{
  "train_examples": 97500,
  "num_classes": 4,
  "norm": "groupnorm",
  "weight_standardization": false,
  "stem": "deep",
  "am_softmax_scale": 30,
  "batch_size": 128,
  "lr_schedule": "cosine",
  "final_lr_fraction": 0.1,
  "weight_decay": 0.04
}
Rows from block 4 of a small image embedding model, named by matrix and row number. Rows with one number belong to one channel. Each number is 500 + 40 x the weight over its row's rms, rounded and kept within 0 to 999. All counts start at 0. Numbers have three digits each.
After each channel's rows are labels from the 100 images, of 14976, where the channel reaches its highest value: "top examples" is what is common among them; "patch colour" is the nearest of a few named colours to the mean colour under the peak. Only what is clearly more common there than usual is listed. The data: rendered solids tumbling over patterned floors.
# convs0: first 3x3 conv, stride 2 (model.blocks.4.convs.0.weight, 288x160x3x3, each kernel summed), inputs 0-79
# convs1: second 3x3 conv (model.blocks.4.convs.1.weight, 288x288x3x3, transposed, each kernel summed), outputs 0-71

convs0.141:524472501550543444542524506524509473483520509480511510500448513533438510543521535481554544515490454485439498468474361543519495467525551423539440468436466541469510529544456593534499490444484503523543466510501463519516516441411522591532533525
convs1.141:499507526531457501505510488498516538546505519496404595465427451541443456430446468572503469487498491517544404457485509534488501451560501530470470448437465533518465539535562493463450493451510559429507472544479472465522
top examples: light from behind the camera
patch colour: brown

convs0.193:437469500530493546503462481490532511445447540519503498501434561480415500481455464445498508479508453445408500536495408526549454499621540463481480492503525529508521490400513462557475514586470467534511552448467563510576538494518524492540504548
convs1.193:435530448522433516536439518535481434636500464495536519538458500519558428495431535507521466455473473589536485581511521466536556526491584501497498543517496450514559504495567463475540512481489500452488491496465555499526
top examples: light from the right
patch colour: brown

convs0.60:487506503526460531475507594452490518514514582551482405503492491444579490502493472551502501496559475502546512502530537495577521490413442519522477545517544470498511463437450526468475481491512532456532502472487504546537570465519489532474461484
convs1.60:554447520454480540475479464443531506539489476576452537537515494487446402514410508436572451511455504420544444463485568503529444461475411564486541485480579510471496517524474492503501499447520534399545474522523483549482
top examples: count: one; light from the right
patch colour: brown

convs0.207:500509531457483548503448489480541553483528419533429517470434540455489421477475533487475484368475501501567532454516321486517486502589567464527525500481502528510479473527500449521519537546486505469533503507456445501524503509521467467452454434
convs1.207:494371506426435495536443468520462517558550476491494465492462489572509488417543525519511545522536533533541505479489514488479445564483417486549512537538503465526491519516515511507486508456565478530471574455474423465581
top examples: light from behind the scene; count: one
patch colour: brown

convs0.47:526437466495521432470537465426449505511521506533518511552560488482506509537513453476508503504461481522537464525488622487524506491456486470447533493510455465492490517533407392534511538513532561539552492513527564468490509456504563471498510487
convs1.47:537446512492485473478503496524510484455477388445499487424590496575468490512440517497468499547520512513508481481541468538515501493473477499520433472506518508491506470572414522529489440524451523568523479504478572531537
top examples: count: one
patch colour: brown

convs0.204:480494493539484426478518478497487495489509529531511497531504515522454483508533512515503537420449516522518552460462495557530512497517513489498497497469442480496529502501529513526517443411509506338466467558482497495475474473552533476461485447
convs1.204:415415589511567465444582535566465507500481470458465587517538483626507487416528542493542447438520491511507438538493541516553497520489459477515512523487510461510472520442459476482454503515583525487487549529522509455508
top examples: light from the left; count: one
patch colour: brown

convs0.180:431486508474505478557517493483527471557474493546520484475400509523454455482492411477450468621440447532501549480470442458522527531511504487530502522553506505499510590504452504515502485542490521480538423545528508477555574493533512506506552442
convs1.180:469399472571505640530588451495480487508434463484525511480456477527565481498469508551510496466513443521572429507539482499498475618497506484513609555513518490450544478528467519504534452496543506530570600452487529465558
top examples: light from the left
patch colour: brown

convs0.261:436468467510536439491448512521524568488518481528511606517482480513468463487498512499452468483469439539465487510471420517566504497524500503455498489585488473516483460545579504608447472507454539513487524524490468492525519525462486531414532490
convs1.261:442452519458524472476571506557526531574494529484471541440498495542464521439501547491488468498538495550485450459457480497514465425505542514425434458504531472459465529463498479525504473477497512440479496513478503568566
top examples: light from the left; count: one
patch colour: brown

convs0.42:533565539513479484488518499512516491500499499500449456464430507499511482466506531467542506504514490482567501537423453409501507524462462497507518483498492534540522531459513489550509582542549578441489474502511557541493536511485500560497414462
convs1.42:487471504427461550560529496534517558494489538426518551521480549468459577487520547481502495453449485468497502475444549506469451524440513462452530521517503497510511499454421508513426484514599527526550452508521520532509
top examples: count: one
patch colour: brown

convs0.185:468477515513538429450505476530467590446432476464412617485432513536514540562465531468537488431541519488489550509522458454530509460594575505495506464445438455495551471476459487491537480480495486487542541497518540464540457555486494451499551516
convs1.185:550441508579442518435538458482466518490527449525432460489499459504479485437445414535510530455479500500476555503529524558396538456527511483472432505508532523502495493488486471513564502462523462458467623476501486452517
top examples: light from the left; count: one
patch colour: brown

convs0.195:458422479490568480497478505503489411491499389551493478491449509427532539510498436395434508531480497520506529539487574495516522468519490533479428477501441529530524586472483513577583536470521515539483504509575538484541481503521502468555500463
convs1.195:509591478520490557491426496603464506532620547519570524464488499610554548441433534508494466459510499578476507497545481461547589555519547472583480545494535444550576491565494529520497516503501474549502524434477436498581
top examples: light from the right; count: one
patch colour: brown

convs0.176:492454547518535469496460524439543572513476548493513545480513457475529502492483535526525542476449463563514480503483400500493504451506514522471492500475456499499515373445460563504479535547448535537588432533465530542507500474565492491459582531
convs1.176:453451414454456501528573465456464485560532483464476515510504457504434502512447472520403496509530426525507457455533464490501505488483436515418545461569480524535468411427484458485452587526534481476500534494465471513476
top examples: light from behind the camera; count: one
patch colour: brown

convs0.6:474507446496506426470507493501539566500484477538494482467478522445514520505500468538510393499476512496440423473497485513517549465415488457468488497506542551499547509451480504456490528502473535551484525493510528426488520521578536407502585525
convs1.6:506537466566508403458496487478483574473471467604590440533516491466520503497493520474464476582497460528522503449515434493561525430537491510489485501512538569530451518458551477507491540427465482433492494552458484519494
top examples: light from the right; count: one
patch colour: brown

convs0.15:505523432490475521502514504517506545555545490496453436494519457491566456441497477493515463495464483517459439546525512478509542553545488487525454530441592517503478579549554430580458507450472462423536441432472465507483432490531433566466434403
convs1.15:599500484513526599443496472488571497487489531493453536501459504487625482386534527494451567511497458527526487560579508476574462529479475494492531511565500482462620502563509490454523516455470481609505593528508532461530
top examples: light from the left
patch colour: brown

convs0.283:504536469463473393482467506476486519553504500469516452424554548554483463470466400456495438543536484499551574493531531503501536524500511475557438494473545506510568484509540508557400500554493477502503484503477453472558423489468460490462600509
convs1.283:492443496558500392472455470478503494462435475526524479473501545440518511479501534545427452566539483474498393494573481560516511478464564469614457546531525531431572494464524429547537541423501530469493473505453450564482
top examples: light from the right; count: one
patch colour: brown

convs0.126:473500438588503480458520525528461596494516470529458487509419473460461553530490417423484453515550519520557508561436408507498522517475541464544459498473482524527533556543466452400489547494540490493500494481481596528568590506534555514497550584
convs1.126:492525475500454590528481530486497511486583494539499521516435484493515526500386521539504530520513496538528554475579511595535508497498528576496484484492563488495489501522530521480501471481505524490601565531519492452543
top examples: light from the right
patch colour: brown

convs0.153:414473503527532504535486462452458478459528398415493529545458521545548568506526560545472537497573490440468485526480462444533528523554479540515529496460560473506477510515456492497525568525513488524455472503472509533489494481485490428509536556
convs1.153:429418546457508528447514501507466448552517503480454531452468555558515452506448506513497521499418460412485446474494447507462462501565514491504523571512486431519468527513552491481499512482514535538472454556439514571522
top examples: light from behind the camera
patch colour: brown

convs0.256:500476464462481464490457470467463508447497542468482479500451462528492508477513459509463461448486517388501496486490563461510527492525463516468541478550439509498545603482475496414547515491510503469523451496549515567553483534468511564434642573
convs1.256:486498450456416388582388520454484464491503543500458510461527441512478532507487483558415448509558546471494535496512510411557470521536515474532440519464526458525531488467519466549523549438533457465440518496506471505494
top examples: count: one; light from the left
patch colour: brown

convs0.48:527573518508492471484506502468467591476571504474480505538539544543535580520504486482544519520585516514407533520469519554542548482433463496429483473495508481494509572573469495565482444429468501500492501473576547499497457500479507489453465450
convs1.48:464551459451524485519516497547465492603562529441439481466477543477522542421459464524522537455484523534487552468442518420521507547469468454459538535441545478561548451477490503465521523585511437538532522489537497499500
top examples: count: one
patch colour: brown

convs0.55:409484465472422494563487490513510494492546457520551485545475516523494545538516468479510506412521506485543465466464443613512472553476561508511528528485508466480497496586539521469517402448460579523445454513462525533493450528497502475489490407
convs1.55:467409555520450391456518473442531516485460477499488478464526497546510437505446537475520456502475512491452532521453527491509502515494480529517516505576512449425495473453542526520477458553587493457478446508432419440495
top examples: light from the left; count: one
patch colour: brown

convs0.268:486449516532492505540487475555599488505479481538417505474485500485514502482549487555533457477428501458456458484496460522509491464523488529503532528506482494453528485445480519537487495457493490484514463551448487502463549578585483452456448504
convs1.268:519413539554506587451608512490584514472451444476474496515510454549529450472501516506531498503574509530491438517516507529581500505540499503544416511530544491487525522479527464475511541526543520456466507522452406517458
top examples: light from the left; count: one
patch colour: brown

convs0.21:487510500512470478444480525457454508508455491507480479456430551474480475536517505469544547482548425468496550519479507539508550487546446510584465466532530482497525517515549491531434392495488537377535467461549561466476486550532476516418532477
convs1.21:528570489567447598435506439469565500471491558521502406458451536481565443468488477540499560561530503545538500566499484509516563519553610531578501455537563487573519581533553487507538536456506443625489481531521440466528
top examples: light from the right
patch colour: brown

convs0.258:453516496445447519485523502519496494525511468512441457568510471491528454503491532572477435514490477443501497559520473509517512473481452463520495490421555520439451457360488463439477529559536540461537539493502541522513556544500488517514482462
convs1.258:551520432509557575518508549536507458486502501550528504560514528427538511505534586458557573549509469569460435469531483459576487488474452479472473516515536487455538488516520553481471516520507474524557518518527526472491
top examples: light from the left
patch colour: brown

convs0.142:445503428493514540507487546509529609529510519477572507514497452453509502467473461508415478506457515485450471432447506537481553496535506470507480474436414421488540535489462534487491466501514471441545419504474509457460447435519524447496473526
convs1.142:428509511497492451508538551502502535473570453450475540514451489520488457581507482442463529482462535504518517528526510531476471447568443455544546572566527489527438471526485500522504429538520553543534449397512557520490
top examples: light from behind the camera; count: one
patch colour: brown

convs0.215:484476539511547468521538432465509511488476584509511589468497562525495538512488476502546510496475495527465472509528568463567536505493439523453522518538525499502492490467498425494501563549391481500517513559517512499536562459500510463519441480
convs1.215:523460542479454538497586518512396508498429506492432521464546466469495433530482581501505492542509455457506493463510584539487555517441469472414523476549543480500487548519475552504497460463563500530468549481499569505488
top examples: light from the left
patch colour: brown

convs0.166:501541443488485543530504536522520514551455517547482545517455516507519469493508551495527507556554502473564476560534486521482508535490485483509475518422510502569547570511531517473524528478466470429516428483496488442497509423426472541524522496
convs1.166:415494474423521605470503472503505517476404553525483480576516495509567464496566473497490504564519466439493504468516444481535559566479554512549441510492471581436458515476498514512449530541522478499465497399499535474532
top examples: light from the right; count: one
patch colour: brown

convs0.229:481542501465548458497453432480506589493540479511526519492491451528465493494486478428403511465492543471462486501420534560504457474560544549457547503485477474493499500451501486568489527550507478550475478495529410499498493534511445494488482497
convs1.229:472501525499466452517527533511468528520573485442508533508443520560479473574526496455479546534486513541567466445557472478527414534518441458484507487559515522504502493499491498484501473527470551590572409469512592579461
top examples: light from behind the camera; count: one
patch colour: brown

convs0.281:528485510540444527429487519503545550546492508518539522521472478528582588515540499557436497513521483479647524493553506461495488480533596513536552537544576477483498463550470465455532486465529464558466463488497421457546469385474507433485506459
convs1.281:518415510543464419510524498485532483497573456478479460537525498432468537453442464556512530507507449459454548519534484505515468546530522444521522540476452464511473538530537523469522515420502483557544491442529396455465
top examples: count: one; light from behind the camera
patch colour: brown

convs0.136:538521530506540501494513557528549497497562456544432489517500506496513552462506453526416483467546509495492454532426569508463469456535476480520504507487502468475483432467449443504481526570533539436495456508560535517438509426452469512494538455
convs1.136:484512505453485488481537550534456478482557435475446494499461536479438505515554488453527510595481532527471531492513502484495546472477597621467512475594480452482447459498447569550541500517550482480554457495505524534529
top examples: light from the right
patch colour: brown

convs0.266:523421501512483523553527466486512473504525548515528508519416519469514537494538516563559604523556547555495478486485495527522457501551463463470443452524430511493465483562496474558433506507470527461508516498515487458491501497484453573515480473
convs1.266:604570443449412508576493489546509560491487556479529468481498578473501441481523516523469449532393465487502455495487500413511514433488472533552481526511480484494497520527438451482508509546527583483470456495529556495467
top examples: count: one; light from the right
patch colour: brown

convs0.282:504542537586519436484514486489498515465523542431479472507456469479483512491476436502514455376491464514537516520513551477522583504505513466474427521500518454557534498510568505501521501445513444402539494495506498517511451469515462448447478590
convs1.282:559487505553496369503553458559465573553578463487495507472522439526523568459528515546551477497549530497468483382508486651515461465490466508500516449469495514514474496506454475500494493475480493513520525483448456562477
top examples: light from behind the scene; count: one
patch colour: brown; black

convs0.11:525499435448474488502544490495482586496501530468529481507392513549527425479518523474542520466529467542399495459526478478499456511466541511473474483566524483519504499483521441485522468494460501530510422465497400509478448585517439459525501491
convs1.11:429511445412484436462447513461470468503466598492492539484474459533464451560513486435433496558515512484540444441435490438499482466490444534492438497506505495407464489453518498474405469489500470443464553440442528525476
top examples: light from the right; count: one
patch colour: brown

convs0.96:486520457466542470448492489504499480455424547512509528451512463410453490466471534488434424515483502450629484547530463476604555461560583487465487534461488491580534476518482549477524548483527516440469489508513496508547458507458451440580431458
convs1.96:552530510507458534544478481584545477453622536514528448501522427556555512521487530575467530501489454531486537547568489552520501515451450475536566543558572477549509530535458528544509479452460411554548498507440481508537
top examples: light from behind the scene; count: one
patch colour: brown

convs0.46:479461504512524432497513477448436531503478580468494523526472544437502629564473497486472502528545494508531542496488514446504457461458517529515480477522532530509474506474456495474515530526498503482581512511495452558487507553576601464527556470
convs1.46:605483488490471423498388528529488590493587487485480451486493510455461583551480462499493522471536510443470565518523507499522507506480493499506481480480459477487431512528544434491523545460451507449503576473479482456528
top examples: light from behind the scene; count: one
patch colour: brown

convs0.227:472444480477494446495432491473530471530486465508495490530440517472519525537485451482507483528478486517414489489486412489499543523606463522454497569528504519519508493470512539542552504495466537533529471548498590526409459525555490456477534485
convs1.227:498512508457507450455515517456503477495536513570425513449500450456532569523519514448480537553470526447487502525486521456491482500500528418550456500499498476512506480460572502525476552469501483539423467495421496464472
top examples: light from the left; count: one
patch colour: brown

convs0.41:479504518548535435499479502484521537495464505431498505510481515545566574597526413489471566497483540392532495501529506543523513455466584636527571522520531457559535500569532552465518505491451491483477480482555454494512464513552545474525534528
convs1.41:467491474547525335527428510519489481491582497561440523507456485518503475536481453497538560525501506529464518474496441483521481526461470510505505522493478454509463430515487491524492577463536440517435485497497509504509
top examples: light from behind the scene; count: one
patch colour: brown

convs0.188:495543531518544562472485487492514545462491510480526497577469550478460497502478480501532553488471530448555520539481415554535502474455552440488540515458429555518469537492514527594446466516565508513517485483502505526534435471528516477475499550
convs1.188:465438517478445466565569474482500468524531454377424530545487433537436491506529575487512510436461527468463477476463466538600513521529428457510535501493526513495466511485480533501484528545577601563497466529541496527539
top examples: light from the left; count: one
patch colour: brown

convs0.7:547465501479487501514460465480443493515443567533534384452466495513451483478492562466463470441509517488539503491533456580557547502519501450590474520478538544514511569580455492520516477485499491509492457510484510441534543413461514407457497512
convs1.7:491506526489472439526559482482486577463481490536570530518512548469478486560518508570479467540538488473453499407506504450506519437517500471422506509457476516499431542508521511537467507431520558436542467484516534563480
top examples: light from behind the camera; count: one
patch colour: brown

convs0.257:451523531472467514525466442474511537456478456496486510499416443505462486478490451416447445459487491373514511505573504478467428545517510438489602469538477474515480524530598540519508564434496542465496434464524524494514536533582471549531546471
convs1.257:505518494542520448464424482469502543448523487537455458448522532606450472450478417532489533493515475476454551444533552511468460471492544524514527452543470512503496510422435493449450521437504431452469478515514464473470
top examples: count: one; light from behind the scene
patch colour: brown

convs0.145:525555578522520513509496491481505532463505481500507510458491473541492496503526488556524538536459505386561443481516379485498475497596473472436548535431472470527483475583497499481501496525519468605560521456489528473531470469502506509455508531
convs1.145:432507432548454444516452451538520509552580489438442470480500488478504500453528455507487546479470489514458526482509437570538447429491401490423426446520437545435462513501502486479517626457505558501424516501477463540454
top examples: count: one
patch colour: brown

convs0.93:484502514475470502505449471429459441494450588500507486489508466507526556552483500534480523469550473440459491475470520497477532515470541597506464488581549429552527537527490513550561487479493402473443517445512556513477544463494528411470517468
convs1.93:531533522420481343553489503447485487553423521494497509517592441514467539490536535551555521451498511450534537472431574450466560528493521457534448502464509490546478531502507560555544539479483442498480507459400511444517
top examples: light from the left
patch colour: brown

convs0.186:444490542540443534516545469527464487413459468555508478464500507427580575516490494427425428503528467402594512474545477480531550513433533498532546478615543510506475520586525555482519535423545461493534448445588525518496476488533539483514446485
convs1.186:501504407496523499536444479478502463499529481499511471431528497580508544455486512547536493511518480505532514539525543520510491554518469470536491474450478525504540497483506491553498502478552527485577477492506470465519
top examples: light from behind the scene; count: one
patch colour: brown

convs0.275:527481451436488474495494522508564521516533490496549455478468482516529484445489524532484537475446466514500533476442578482513508492523496496457500470438508541450510451386502523448478535528489474462561498476505487494519522491492486550555598531
convs1.275:500435514494513577531508499473470475498470568441558522522449518578510493447471473490481461504467436542531501499506501603509423478488410496458477502623495502431430495493460485494534525560536497506524527450462468502503
top examples: light from the right
patch colour: brown